{
  "model": "contrastive image-text model",
  "dataset": "dead-leaves pictures: piles of overlapping shapes",
  "train_examples": 36250,
  "image_size": 64,
  "crop_scale_min": 0.8,
  "color_jitter": 0.1,
  "encoder_stem": "deep",
  "encoder_downsampling": "stride",
  "text_encoder_width": 256,
  "text_encoder_norm_position": "pre",
  "text_encoder_qk_norm": false,
  "max_grad_norm": 3.0,
  "max_steps": 9400
}
Rows from block 6 of the image encoder of a small contrastive image-text model, named by matrix and row number. Each number is 128 + 32 x the weight over its row's rms, rounded and kept within 0 to 255. All counts start at 0. Numbers have three digits each.
After each channel's rows are labels from the 100 images, of 14848, where the channel reaches its highest value: "strongest on" is what is common among them. Only what is clearly more common there than usual is listed. The data: dead-leaves pictures: piles of overlapping shapes. In brackets: how many of the 100, against the usual share in percent.
# conv: 3x3 conv, stride 2 (encoder.blocks.6.conv.weight, 320x160x3x3, each kernel summed), inputs 0-159

conv.268:132084145088131158139187132109094038127117139116094158176117064144102149138144143082133137166039107073116192137142116163047118109162135084151113186132086073124126147096136115093076085139125105130098120129134140146172124097101090122105089125132083162143126086107149105137150126094156066068159103097115067139097154115169167136128173099136152075164119113140128126135115135140106182071116120121113113143090120139153132071165097099121187175171121108074098120132138137182127130062203129
strongest on: small pieces (62 vs 33.2); bar (27 vs 5.1)

conv.221:200180133155165132089090126083141167136138133135129125103175155133122143162114086116107103075130098127060111172136125153118227139143117092162087111138143100157111178203178150147127133124141190135124128154149198132169139134158101128145133101184113116105127143110086139150165140098105161064166124130120172104125134096124133133131128206162159110169133113107072100124142095102122098134059138106153130203065089163133054136198060138116117121154152141182137160115072140122097084111119144
strongest on: gear (93 vs 4.9); small pieces (86 vs 33.2)

conv.188:142118121152129129155102085153107119121215134245124202154100132213124113132152107150155117141126119138128117255127143112120103109052121128115118110127122137107135159113119118137125101144139127000158122140133119133112109150134147150134117123109138137111109113148130120099126133147130133146110115135129124131133085129144093142142150141140140124121116116255120121112115106122131123144098160133149154118091122102138098110100109129146118158117144108109139142154141125126129138095118129
strongest on: vivid (100 vs 14.3); large pieces (67 vs 33.4)

conv.110:090134121112135131121144088073116108101116127133185130151147126129140141128103115188138167147090102122134116049113127113050110093118155163112087122146080186110146095163158125144110161152116103075093118093113128162118104150110205083072120113054098153139093146141148156162145123134177203124132104121110202121125111195122164116115105144150149096153085174147194070173150122158119147185161091117125116119103157074160121189148107179098150050173126178118090136135181098155162135094145137
strongest on: large pieces (83 vs 33.4); triangle (35 vs 5)

conv.88:161161169080147144179152153132158110158171242201127159131114138139121125126127109114181137151091119123158135000110078146108145106063118157126129138119155122140149146081138070166106103135126113046172131144156136082112118122160126088100166083122149131140135138158124125081170178101138160139113141194133144123120150085131076161111159130113166121127159080255122092103155166148134131129137084149134088162093108136141117114088098145149134142140129093114121133123139104133155131146145140
strongest on: vivid (96 vs 14.3); circle (27 vs 5.3)

conv.283:076104152127142118093143119162141107063141153145131150120172146106149071157132085073083195099162089145116123125049170100095156092128108110077161135087121118093079114137078115108120108047195119139133161129067115108100053158079101161112085184161110098145176139095157146110073139115119104140065160087139118151201095095109159123117111197133122164099160107139122111124176084165092098148101126121125177135093068133098151090133163066114145149136107103124096086120114133115161116140146118
strongest on: rhombus (36 vs 5.2); star (33 vs 4.9)

conv.43:089133069107176103103076172080136130075106136117134150207140098065172105123090148112142104178144134071165116173094124137166131110145145128150157166127180161135142076117132139165080157073201119086180147114167115159103134161142196102125136162094135163134111142093156161103111155161119141112116089108093162087151109123169128064171107036137180088167156086102150138151102095102136128129190056133121145134171123136151104091131100126102162086129111142096083115157087098087146127080132115
strongest on: grey (47 vs 14.4); ellipse (25 vs 5.2)

conv.90:110113153131130110172139092194134110078126104140148134127138080140093064114147151136071080147129130146087124136147140117099105111164100134175136104162162143163106093174168197092157073147147079107096159145092097105125122136148075171106126127051084165085144133120146124114107087061170181108147142106133108174085148147118126027110161101060127128126117065111100107106162117134140149098078109093189084089126133092148090146174161114041130157065129088126080144142114112111143109140110144
strongest on: circle (57 vs 5.3)

conv.155:149114140143096156122097114136153135126159134123175100084090144085105105119097161125084103114120146151102083130069047109075190124103120095121119171066185118136099154151113098118091123190068085109143103133100119127063103136114090162131172066109084070118116130073150051113168121137092134086158076108154096201145146146102134112088120139119095167110114110153135132191127143111104099060103154187189185127148105182128152124116113163151185132132133125118208124120127175155146137115150129
strongest on: hexagon (41 vs 4.9); circle (28 vs 5.3)

conv.220:111069118115118119129088099047142127118175149087078131157161135152045065125087134140105099125114101112099083167069145132119190171167090155144101074198085163128136109112155090138171160133098134092126123128173111120185087087177109207121141105152137100122140181127110124113110095106115116118159123175127130141095156118096141057145148157105191174154194132178088086150087166119097126108182095147143153143083097099149102155111134160143128102098128112110135149142095181128117130065148180
strongest on: pentagon (34 vs 5)

conv.313:165149122111215107140134136124141139088083109120108141119130143143151142146114080150103159122117129147165102111126075137118103080101101112119151114107200178155123105160169103179131102155195141122110177115082153112055105126177138113109146106153135145118121200069117106095153109158112113121128228116104129115165111136115092087122102104137136077079153156098130092178129125143138166113119118155111137158123089087126243103145131149092123135164140152181096055088119045127159086063085133
strongest on: square (62 vs 4.8)

conv.194:166153154174145102180148192113140151122128129144149108100093108108140143095161145134098097094149128140082106151183136113112153104099164087147059103150143187132114133190139140124076145121142212118105153181101074139161132152145084131073171194131166107156110196136117131167115144143123094164132080105132185098123166132186175139153112125123127129132132113138152105116091086147136207131117115128136088090137154068098094107143130127127110124137202134152135133118100107100160101116000094
strongest on: cross (81 vs 5); small pieces (80 vs 33.2)

conv.132:159156114164153120081072119123115144131092131120142175089128135161155111154091170134134124134090181102112137174152047098140191161157157111143090135148134066143200106129126086116156140146150239110161096093140121147140111186098103133127134111070098157128086108111113106175135130125129199114099087138115099155117165163158114151155077128146125104126107168135150195154113099106107077113052094094158093178116100128153141115105154151097096180205166159148159129168144168109121149169189108
strongest on: ring (53 vs 5); gear (34 vs 4.9)

conv.119:092164134161100165153071198163079130109120117120132126115110157152093155130163124126103059149131140125127139183099085135130126103141122129127056127111128182136084121175206182106133121120088167126177122159133067076136087159199132128130134166131096166156116158128099141138145121162074104213117111076118114179137119081175149102134106090145139144172115136133099121093181151077137127146119094147133089070102164113151109081184129143143106104103135137163129125100091093058089112096025126
strongest on: small pieces (77 vs 33.2); tee (44 vs 4.6); bar (27 vs 5.1)

conv.247:082082184044117158168119098089078110109154114099082115134116161159096137155073092164109069106147140160137122141080088106149127097144110096097170079081163127105103135141189124145151120062137055145113105135137120145141111180119082153184106107174125147196115122188122115144204095147090110075158119164170140165146102139069119091106115113114133135149151090085143131085132170107086140063127107137096124154080085146157099161134133167139150106112091133079097151118117166117107159056163125
strongest on: shaded (76 vs 50.2); large pieces (62 vs 33.4); star (53 vs 4.9)

conv.45:093119122077120102148080128117179156233079131113098150129095117121120118099138127086101101152088196157130140155140129140202122129164121147083135105133121120089187150091100123105102152121088084144100124159115089144133152166138102157153066072078065116091120146135071166104104161096232161173128118151108094090104160111143178181108114155090117130150133109118127197104116178092162125129095144117143101129143096117116093166172069079109094136156140136096139122178158114096050121120114151
strongest on: mixed sizes (80 vs 33.4); ring (43 vs 5); gear (31 vs 4.9)

conv.113:100133058117156153129151134108117072125153153105142118104123151127192143090124162097156159161135180096083103167128100149164122152198093218102095143121098170141117103122104172140134099091101094098145126141094127146117091115113139084089128125185155095154183205117193145102177074125069119146120066152077094182142153158111079121206169069096116147129133134143090141105087155159080119095079129126109116148101134137157142130116144171163167141163168145112128153115134140214141181122110109
strongest on: grey (37 vs 14.4); circle (32 vs 5.3); drop (25 vs 5.2)

conv.207:158126074130184119106137139167121151104096122137105152135125116152082150097140154092125150104106204076153130162135156179075108190132151130148137087136118152134089133132042171108107201101140129148124110061157093092155164157153109088115074176102118167085155155096144106173117048109111182101150139160136143157139149148141150199102182135116118158084142145145178112132139159109170124125125096159074144053188103094109141153126136119087137124119086130198143135105116115147146144183049097
strongest on: circle (58 vs 5.3); grey (32 vs 14.4)

conv.13:087152141203114142137088114167151156146109155116121107225165138143127112120139105142106123084180080152111123078090130109111136139134133190201116120110103122137135129192101122181126067082156080147116091163157135151129128131143107157138134135151115120065152137119086150166141083097088093151150115109174150122155104171108138172147139162131136190118161087103149074189121101108154148166073131169157215122155109094110120058133118118107135112114125113095139092131148235072129166066136136
strongest on: pentagon (73 vs 5); small pieces (60 vs 33.2)

conv.210:136193083135156156113157099104125117127138145135114170166099109143155145086099123170133152137174119170150185169077137208124117108156101097116110104152156159120183131175106061061144177180132144140136092135075161126156136147139124138187139180117120089182187164119197159150136121149137140143135139079113181193093152122167099122122181151147093161073158087091143142139117127173156126094136120151136084140141093114161094123108142150081197130088124088105090172125089161127112185069076102
strongest on: circle (43 vs 5.3); grey (35 vs 14.4)

conv.282:155128206109114152150121149128132163083102112144127119080161128089157165131176087202152103112119095169174056088109135119111127103114113138113156146148102157122089157108130169106135147141132124131149089110097129122106112114072141192085138089105080195152111129104125172059133109115165151176137056092136082197163078194185129111183080111124122127161128104098123099118150126070080190126142154162113173121147144158116047130128104086105155082120159144115088163124143109143065182126116127
strongest on: star (98 vs 4.9); large pieces (65 vs 33.4)

conv.252:146146149084130148133102134141152150159116135095102123129116105178138116196114109153192145150117125087162077017106130078119152127138125126146197167102081199099134110154130115101130098133115154119127108085074136141117121113181085150108056087134164134100143142127178119187137165139119183108121176109128132225148110114132131105101086150144131154127114051154118100089133116066125131102073000080154144117130095129171151105159117135126121134130115136150159101146113102152166138113173105
strongest on: star (96 vs 4.9)

conv.47:093176128116120134105137112130128073170126111105107150117078080112103131095084137058072128162058148125138094113146113131136201128128151132160133214142178129157139128131066162129077120130205120118163138105120096094140142075127157139104091110117131167120130102123149087073106115115104157120153212169130087188162119107116113166122078091180110090177107117143143090103148119139140117127164080168121154102184156197115181085166110100101087141073179106149104134135120092102096122123199165
strongest on: hexagon (36 vs 4.9)

conv.145:109112128074150156068114097134169144091129157113129137103076105137142114176168196158166105107166136236106101108132107114124145130135096091124171130147136129103117136116166158103172145137167079102137133125135108126125109153095096178094123192186127180094136129076099116108162092150085109154096143187123128151201128155138065091104090138116117128060152146157119106150110112067117206111054118135152128142054124099131090143118131046117146118113137113153058132116143118104092164182172111
strongest on: drop (30 vs 5.2); star (26 vs 4.9)

conv.309:168141102145115158092122075104096142101146119099219110099209143088151093160134135114138103194153124098113118143164137154060171110138119221132061135073113118172104126135149198140105137098120172134110146136128154087088185080132149103124125095134074116064140094127142103120128159136077142099088113113157076138107070194112106109130094144215134121160167152168092116100086163131142091125107109111094109187158140168108106101086124141181136108071179091112130093121113132127137130118122120
strongest on: ring (52 vs 5)

conv.152:090143094141157095129178155139087126099116136150109093141105163138174083212145163085076148162124074112069128132084137110110123129117114090192149114094162137094161121114078131154177067117185106121189151137127171135109109129112121144111155146125110129096072133090102185107103098107115090144067095088117132108140154098097079116180134082125168166114109124095157134133159081176104100165086152168142127140096037162137129078129159231120128107145081166127123187137135090135158092091126117
strongest on: triangle (33 vs 5)

conv.123:095110099073098154122086081099116113135155116118076173167119118110164124124112121127158110141165169122179071160061154144163091110113089168143147105082097103105074124106095180121180132150161091124113097064069161091120089156139142087225171112135102108130165140060070136076116071117098147097172100119099140182180154113130112117092128090136099093109102115156135111176066143098125090154197134138151125131156089088119134120179131170109138164107110173080125127153134130098074124126148088
strongest on: circle (78 vs 5.3); small pieces (62 vs 33.2)

conv.31:154142176110084136161118147114138170188079106135138135060114173100106145141111112105124135116163120082151074081130141130156151136121130133233152079117129140141115129139150144117124125106163127129185124138126088123163131002205119126154115155122088117113139117111165050083131099139119106118130131083125118133127101144061151186082159184157131141083093115146172139139146111094111065136112134146150109152157127150093104176150145145137105038160081123166128106161107079130154130145047085
strongest on: mixed sizes (68 vs 33.4); ring (25 vs 5)

conv.109:176134205192114095157117144128128151160118109091132141109174182059106157107188130132117163116144126180105076154161097090177147072100148074155093111129100139122107108151155134116134150173139171142108118165073156162118165119147043207111132154121124124096107138114126084117080132105111102147162112109119112068146134116166157138097140115134210117136125092108138124119110116093172148135126134203119130121103167071178124148120107107086143161123158104106054095121183151184068099200139093
strongest on: cross (35 vs 5)

conv.233:126131143119118191132176133115162136160114147129202162092127084142124144193130133124161083101091099191125096197105146099128149107119037169098142169091128120090139103126136178135100088115153111117169091156083098123104154055130074097070135137144087235108182112146150129088131171098164125150115174135108126178164133165060183075133131122160134179125135080150118106108144117130131132129068112140174160110086149154162128093135125134162188145124116192097126138150151126182131125126150122
strongest on: flower (52 vs 5.2); star (48 vs 4.9)

conv.1:047136146091127089137147122149098101131148140124139123145139122060196131140187140169181111150168225123115100094091182141112135157167172181154147164063041093180071125119148171168158110074202141120114117126157137139142112157098104113127096179092066102144096103141151127126128132120131067093101095111110126114140109103154076140169154078143099098150136139121139143166170136080148109124154135128171154151141094140147130147054111177170186134171106128105120115173145088168138141145137099
strongest on: circle (51 vs 5.3); drop (25 vs 5.2)

conv.249:047125074091129058121124146117148099099145092114114131116134131123138091111148137125136143197172140093108104151066168135089155057128118138113112137197118133083133082164057107185166093137151145115146102105106147116191123076153117156090152145142163102152147158137085097144072115126047148090115181101143144104168140176077135140099108144135121153156142116126175091155135084108110069114150108139114166099093142106132171094105131070085060149095100098131132112076124140108160069134094052
strongest on: triangle (36 vs 5); square (28 vs 4.8)

conv.89:062149163121161106141128166123081133146095076107142141134129092127110111204161128104188148151190114108124094148112123057141186132131089102127081151119106147084148128170067121194164101089173166143112134129132141111142161073149098112087105175143117166109116174143131114124088197153094141097125152092106138096168128186124102068106134121138126123122076056139148082130192058137129096141055131131128152093148116092084196135116121090115065128116092099111112149104131129111164094097071086
strongest on: triangle (53 vs 5)

conv.198:057146090078148077123089159157089076173120124120110151138063131132190136154153191123089189175148172081107107141133138209113112167148145135147158108131115188120157097160147157111178084137186127101168119132160137153079146165108138125139133146109117197062184131080149119143108075132125099145068012164111154164142145100178100158164129088090170115176130134150166118131098178143137083164133100094127109124135123105120138130144122126074107124126097167103145125112156116131118136132075134
strongest on: grey (39 vs 14.4); circle (38 vs 5.3)

conv.133:088138166112145080187123148154135146060153099113115144068115145137090144149110141169136144146077141176096064131118121103142136134077122146093138117134139139117093052137169092112210173156121102108153108189103132081139146183137142180134091132151082132100113199132089128103148097184149118162096115128043122115184167118072115106125086090147174105183126101136150159071175074061116117083086137119118178119098157123149105142157131117141109149135172125154139169124075128060143096108106135
strongest on: star (87 vs 4.9); large pieces (84 vs 33.4)

conv.154:200101136106167120106117183099127115119170118125089130166114138140196103097069110103133179149135149113153114131129111172143042172088127078155060095115108139091157105105086104121089102123129175120064183153076120169095162169137094145119080128095135081107111171156079135112095001121134076122140056095124126123128124134183127118128137119108085101143135095139101136208102089091164147109158109086131132099115136116099151167141061108129115122112118098105090088155113127105123156092116129
strongest on: heart (30 vs 5.1)

conv.196:130153120092143154170099148159141101096149138087126105097154140165104120132183153100064139128134099133091121109131138065126073169112099148153147178157150137080139139135141130193111108152131134150182185119123154025161121152138117088122072171087119102176144223119155066122104147139104100173135169049133187112131145141139142159130118108093124132111118155131153097165140134143080141128130131177151124098171191123119221133133086103142033150137156121149079139134099156101177086119135165
strongest on: square (40 vs 4.8); frame (26 vs 4.7)

conv.254:114160194123125150126103080175069140141100151166154162117147150168092144150137115091097149040083096140164159155094107038111127158109110162108133148078151131162090095100191152187177137158109182055162149102156141107087092094148136149166135126135157203175141103108150111069151141107105093124109144110146156113141113138126117118116089097179159078094074160106095090187161141152083155106087071160147097097087104124155132139124137137103147128126129177159101089134111113124122092113053113
strongest on: ring (33 vs 5)

conv.143:087144199172103170160147101086178109129105169126112129121173127082103100172126091146201000137120097193141059147069133147134145154139151147117140177123106141122077137140135175067151155153133148134200161139121098089092143125125115146136107117116145181147179097139159162116098113107097173108129173177150089180101054060131154143127169176144128133142104143133096148102163154133105129127162125132154087138150180164125100108158155099161152116132102122161163126143141175143109133106153167
strongest on: grey (37 vs 14.4); star (28 vs 4.9); circle (28 vs 5.3)

conv.25:118116109077122133110195094125088135153179109105106097129120146137137112090129138141145146146159149101227127134045103119127078135145038110146095120130127112115094125105138152137124189129146120148130133098131099070140126071136095107068103119073133079105178116097213096126160081114124153116088129135085120206109129096100137092151197097110147108111117149109120121127086146211094074101092119155129122108210196098129156111162174117163179086148124136088109133121136096173136123173117126
strongest on: circle (54 vs 5.3)

conv.112:063118147086172112100136135120159116112080129127166133181136120153133078179097139141177089130143137092053115179086137142104114120131142124121108103175092077148136138234162125148148106100098106091070090121190157145070096054170112137130112103115181190099113183108095119086150086084096109147069154100130142133094106164098112085124107137140117145174118117127094124148143083083138080081139133127103117177103134094127168090093095108103136107100110102140154110112130156107175028101141136
strongest on: pentagon (47 vs 5); square (32 vs 4.8); grey (32 vs 14.4)

conv.105:168099145134135096197171114146144183126156095135102133136099078125135126142096147114114079095158123094107152116071065178082120119085161145145091190091080161177159114105092102074094099083095180133158143138157085145145089126152103196129120118135104106159151099159132161086163137081186149123128152080080077157136119103164108122090125162094094079182127190131174091143122136148079166072102128110114196118072121187100130079137158092135131159070112126152105082098120095145134152142115114
strongest on: star (85 vs 4.9); large pieces (83 vs 33.4)

conv.104:080141135097125123140120095147113152173072151138088178150076132162158129135114129085190118111117183134106065130140097103135126154167120206110127098124159103077192127064086144139122125127167133131106111172073130106095131134120119152095076092130144146094103070083091129059090169105159142159110091088124068087142149156096166174125110106199127107158138142134123197107128159133080058098093170097121095139145099120153131118193110085103103113173108113077077147154125115099165137059101146
strongest on: mixed sizes (88 vs 33.4); ring (46 vs 5); gear (41 vs 4.9)

conv.312:118153083100158163133177137161150100085083151130121144128105148127115135107147161155160101163159203164148061121119174155088149136129121112147158154146153132130138115163103159107151157103097117165094169106126134095137094137115126172155083127092179152105201071099127099127149099183129157147099153126113149185121045110155111127108100152102126117118228113103141116148172119255067159132095138127101103087109136132131149119122117131149186099102136150170111149101136101216114187188124127
strongest on: shaded (76 vs 50.2); large pieces (71 vs 33.4); circle (50 vs 5.3)

conv.281:093168107117119095170100150125113123132099123072069147084068087158151075093138138078103108167117143153158149121122085146140149162096194084116116164141106218130119112113089074107159111141089112128114146154099083121129181097122161112135134175074138086134114113135081105071137138118140152147088154101111103107185131016160144143127163107172084062096117192145142104077128174141192155125111115173109089120170147159134120099142097136096137107120181138147128177181128104118069150102139103
strongest on: mixed sizes (65 vs 33.4)

conv.136:126156128166111069156125137152094120088133112109062149117144117130125103171188058100138104116074145145118141101153115079049113127124119137131102109139112171100154079108136103091104137117092154073038108161068097119119106110128212108096124143114171140117147128105137055145116115070110127166145127111149107112109155122185175115119087129115070143104120170113121054098196107120119171104162076142192161142084114100172147181163113124129111139087093137113164106154134128114118111204056117
strongest on: cross (42 vs 5)

conv.72:170125132134129111130118120132082119107191071122125150128117088119104124137112118108139112090158158134147154000131157119129142116150124119126126126127127148098122114162133107146138123134134142000138139134128158128097104135151122135130103115144103125122141107137137157164175155142107155134131140138128179110167132124113128148122119139160139131144136123156140126112130193129140144145150110130124116126099125106132161117157118137124152129163097149119135123156132131136142107142153124
strongest on: vivid (69 vs 14.3)

conv.71:159126139141135153131131096136156148104149141146057178113153152039095145146156111095115125149168124168127164000151146145150121104088114105130150165106136117101150081167158118158116115120091126024174113158137118108093114096084171112090174112119084081138109167149099111120168117105081160129132077185109118134117148105155142142117111110134132121153102081067115099048166119108155099141067152117103119142108124086143157133152144143097157175113133166130139127146094146111110110117123141
strongest on: flower (73 vs 5.2)

conv.4:101127140102162157080129131099173098133168136074132118133088114106095132133135149139113171141079091123113114126155149098043195130139057189095155131174156081120113141163130112134104090135105138127174153107135127147169139150168076177126110097145129127202181199131138155085161143097094162122115118154099192096162124144130182070101133143066168147084160119092103139115166097126108132114150098119158161146118120121144141009172125129142144205163124079115180114126125111130141138081145188
strongest on: pentagon (40 vs 5)

conv.146:090131112066112096088147112144126125134111155140098150132128138116121085146153082106131126140143127164101164125129166118105149100137104095150208120229118114132097065088068139078112092113100105129158144081132175094210153102115101121090086174152225158145147162106145163131098115153152074151094131152116141109177149155095106102178103121148159084097137116144110110064138091179101120112126137131092143172096106137191121114154155032114107115113097109107064096075114131158135088146076119
strongest on: flower (74 vs 5.2); large pieces (63 vs 33.4)

conv.241:078130078148134125118176077097157180103159171108162118137112124111138150075073126144156106114173150108156112155078122119155078146161128176130140115072103094111106178160154197109124161082163143116129107086113155192140100161129109145107148124160189180074116130099212139102153092176152127092097129097117135126135116099130101142151197081090154069095140143130150183136170133203135108183141132164101127147188147144164127099137157161161153120135123135120124125148176077200118185114060128
strongest on: grey (45 vs 14.4); circle (36 vs 5.3)

conv.174:119077090134137147120118197112159107086125132154135155105097174124185115148121158115083156163138097101095082151109147177087080130069122157167105100082093184100166131102054127174104106139205146091103159158080120064122124141087104138097122132096165118070181157171157135130125071161105099148153078180084113147110118100168142157184148092085187117171165118143126169160113111164065108089124101087084104108103158105126166167064078106143098137085142121147125131134151095132126118139100115
strongest on: circle (40 vs 5.3); grey (33 vs 14.4)

conv.248:060112127082082144137137169136084107125148157158133100121154179104098134155113108123105143198158180129104169139053134187116106088104105097102128142137122105090112067091152117137151110093133118141169140109092152081140094108116106115051123127179118147119137191056119187126124028149159056131114102120030051126112091149133170131171121131173128149134147111125058122111157148152120124187134131172094139113123078122152130115118134128137142139103105125091103080075099104104106124111075108
strongest on: flower (70 vs 5.2)

conv.279:085107131135105146121125087111109072225151126116132152103112159147131104065135137086113105164121083124169111141091150100169131138164129127110065129136132079108130130062176167091126118069140130129064117153062127143206162056164120096172060148081103140084152165123093106108180183111132107134112170091115097107124190083115203114145167134148111083119074138118145102145080171133113144132085134114159122134153176125140108143162085105134169120162091094111085129150128097151142168156068132
strongest on: crescent (43 vs 5); ring (31 vs 5)

conv.74:157148130107134097152133124043099115103119144147155099158112116129175123102171101107110127196090178097145140101133130205078123107145136114145158147150092212113120078098079091092128133130104078150134126109149099154090106128133120077057146133108222172089123193067170128158110139108120064147126120090119141110129111167096137135185107105099158126146124106129140121091133110169096143127101102197093112126103114135159154095148142074126121076141099216151123101105120104170219125081105117
strongest on: triangle (26 vs 5); flower (25 vs 5.2)

conv.293:123043119169101170144118170101120143085184128110162146097143150139099114157145160184126163133207092149068062132043125081162079111108143142112156148112089139159110087122122138122135131119073085128108109127085160172158156195118108112101093178173159121095108165095099088140117173113186150130106064100070127108119097146163152070078109118113153092097144143138081128057112060088141166157109150126112129102144123080149133129113151096130087093161088086142124109114123104089131084155122153
strongest on: triangle (46 vs 5)

conv.24:082104088146123070113122125141173145157150148103081121134140084145122058085149069128104114146177102139137101127051100162167158099113143108190129126076088092148098152127067177140089201158212097099138135090158121141113089155127089157126109094108103134068098090084092140079101130149080130165112144123101077135103102103106094166147131164112089116145167076112156080078110139066073121154083097087134128141173131087111093107137083089145117089138147138113166116148141108084101094102087158
strongest on: hexagon (31 vs 4.9); circle (25 vs 5.3)

conv.178:087119177080138167138178137124116092066119132135089147109090123121114096160149103112190102207155141141139075180096105157090174133134121054072175152129109154098159064107109131081157137153111090120134117149081082114136136184142124140112134153109122217095154149107176112123105154123090114183146129153111119155159096155079121066131140155140094142122120111157166099113189069105166090132068085139138101119146145087097109100126125191097183110099109233116128101134108130148111100153125108
strongest on: star (98 vs 4.9)

conv.128:162116145202180130148132221149166108113198147077124103126068147109102115112165110131127132175156159122139139050118079152126103120145199134138192156123148164131119101162165125137146105156105093207125214123110133159142097182121167167109180101156155144168108157100105128076126136113129101088118123153127141113176135054152123101127116116094106130128112172164094130114112157110074157103194137141102177089137138102149141106147094181107137089145088143121156076139092168091144110093060123
strongest on: small pieces (63 vs 33.2); tee (29 vs 4.6); cross (27 vs 5)

conv.278:110108204103106150118172122130145170083122082112146116146116090132149202182133170173111172164050092174122173129097068134134093156101150109102141084076156104106105147117144121164083121120129103147124120138139146118061102072142093183093133089078090149087134082128185139096159107078120049142127112175122106130126123086159115113180112106129113146173111119098109106140177105194129142091078142101133190136111159145126119119085191143162116089063101164105130127103116140205098148108118135
strongest on: flower (79 vs 5.2); large pieces (69 vs 33.4)

conv.50:128170160177134120169116105169115181206070143131134152109110161112091161184102121120104102154133118101101117108176063092095085121105151108129125160101171095145116113168096158133118073076129142133124159168196130201092111074141158135146113089139139129140113142172115077130098167126149052120102165203178113113151119168056094115115112191165138128105087156157141162116149161102113105064107141126169160142060124188114148165154117129134120094124085090147145124177164103075147098090107118
strongest on: pentagon (46 vs 5)

conv.275:155104092100167125194135143156145093095122109138139154149117116121100130130139101122103103094081114121187079137137115105107074156144148099144185110111125218133155123142158193105113098141103070134157154196106112152081095159111133096113080123115163102135130153047134130157108101113100107175093113084085186204084175147135117165176117108117122145131094103150119131084229094137076139129070107121135110086181141076166121126176111117075126120092190087134131077121113089139125097093139156
strongest on: cross (86 vs 5); small pieces (80 vs 33.2)

conv.147:155164111180113170094080116151124084150127134135150106157104095138093145106062193131069082152157116210142132087146109135093153173124201106160110082117176116194120092119133133131130120190131081125124110149130150182116183048145145091129091121106162094148149104160151125109120097185148151119118153105112168124095161100065112080134199112143106124134078128155123116168134120137121193070155157078144155132127170159130045149116150123163127073151152128130170157150128127120137190187116136
strongest on: large pieces (81 vs 33.4); circle (57 vs 5.3); drop (26 vs 5.2)

conv.169:116155089104109130116082143092127108184150104151166086131156148113136087150135104092138134126136080101103122104129095181131103153161128149115152122117118099149151130169161153068075124116129112151134119125142104119101127110141108159132166096132107092125053171131103092184099067133168135136088150151169119107125104167105166186186073226106173177123082098106134137090108087204106103094075093165173168142107091087207109108115085122142146117189076139103164112108122136146148107047093181
strongest on: flower (41 vs 5.2)

conv.307:101169223075154090123119158105124100130120085094147116084129128140149131193171143126125151144133124164088129126146073089093093153153069146108112153088183124106169084141151120150162076122148185100148149153151142056072139160149160131111064159113144189137133165177128105106133178173133084168128117127157158112119148138180129066073098138146163113151125111102172140191148117091092122134069093132149118115088154123102187164120107118123116143161147140127131120165141180116123067080057193
strongest on: square (42 vs 4.8); grey (34 vs 14.4); frame (27 vs 4.7)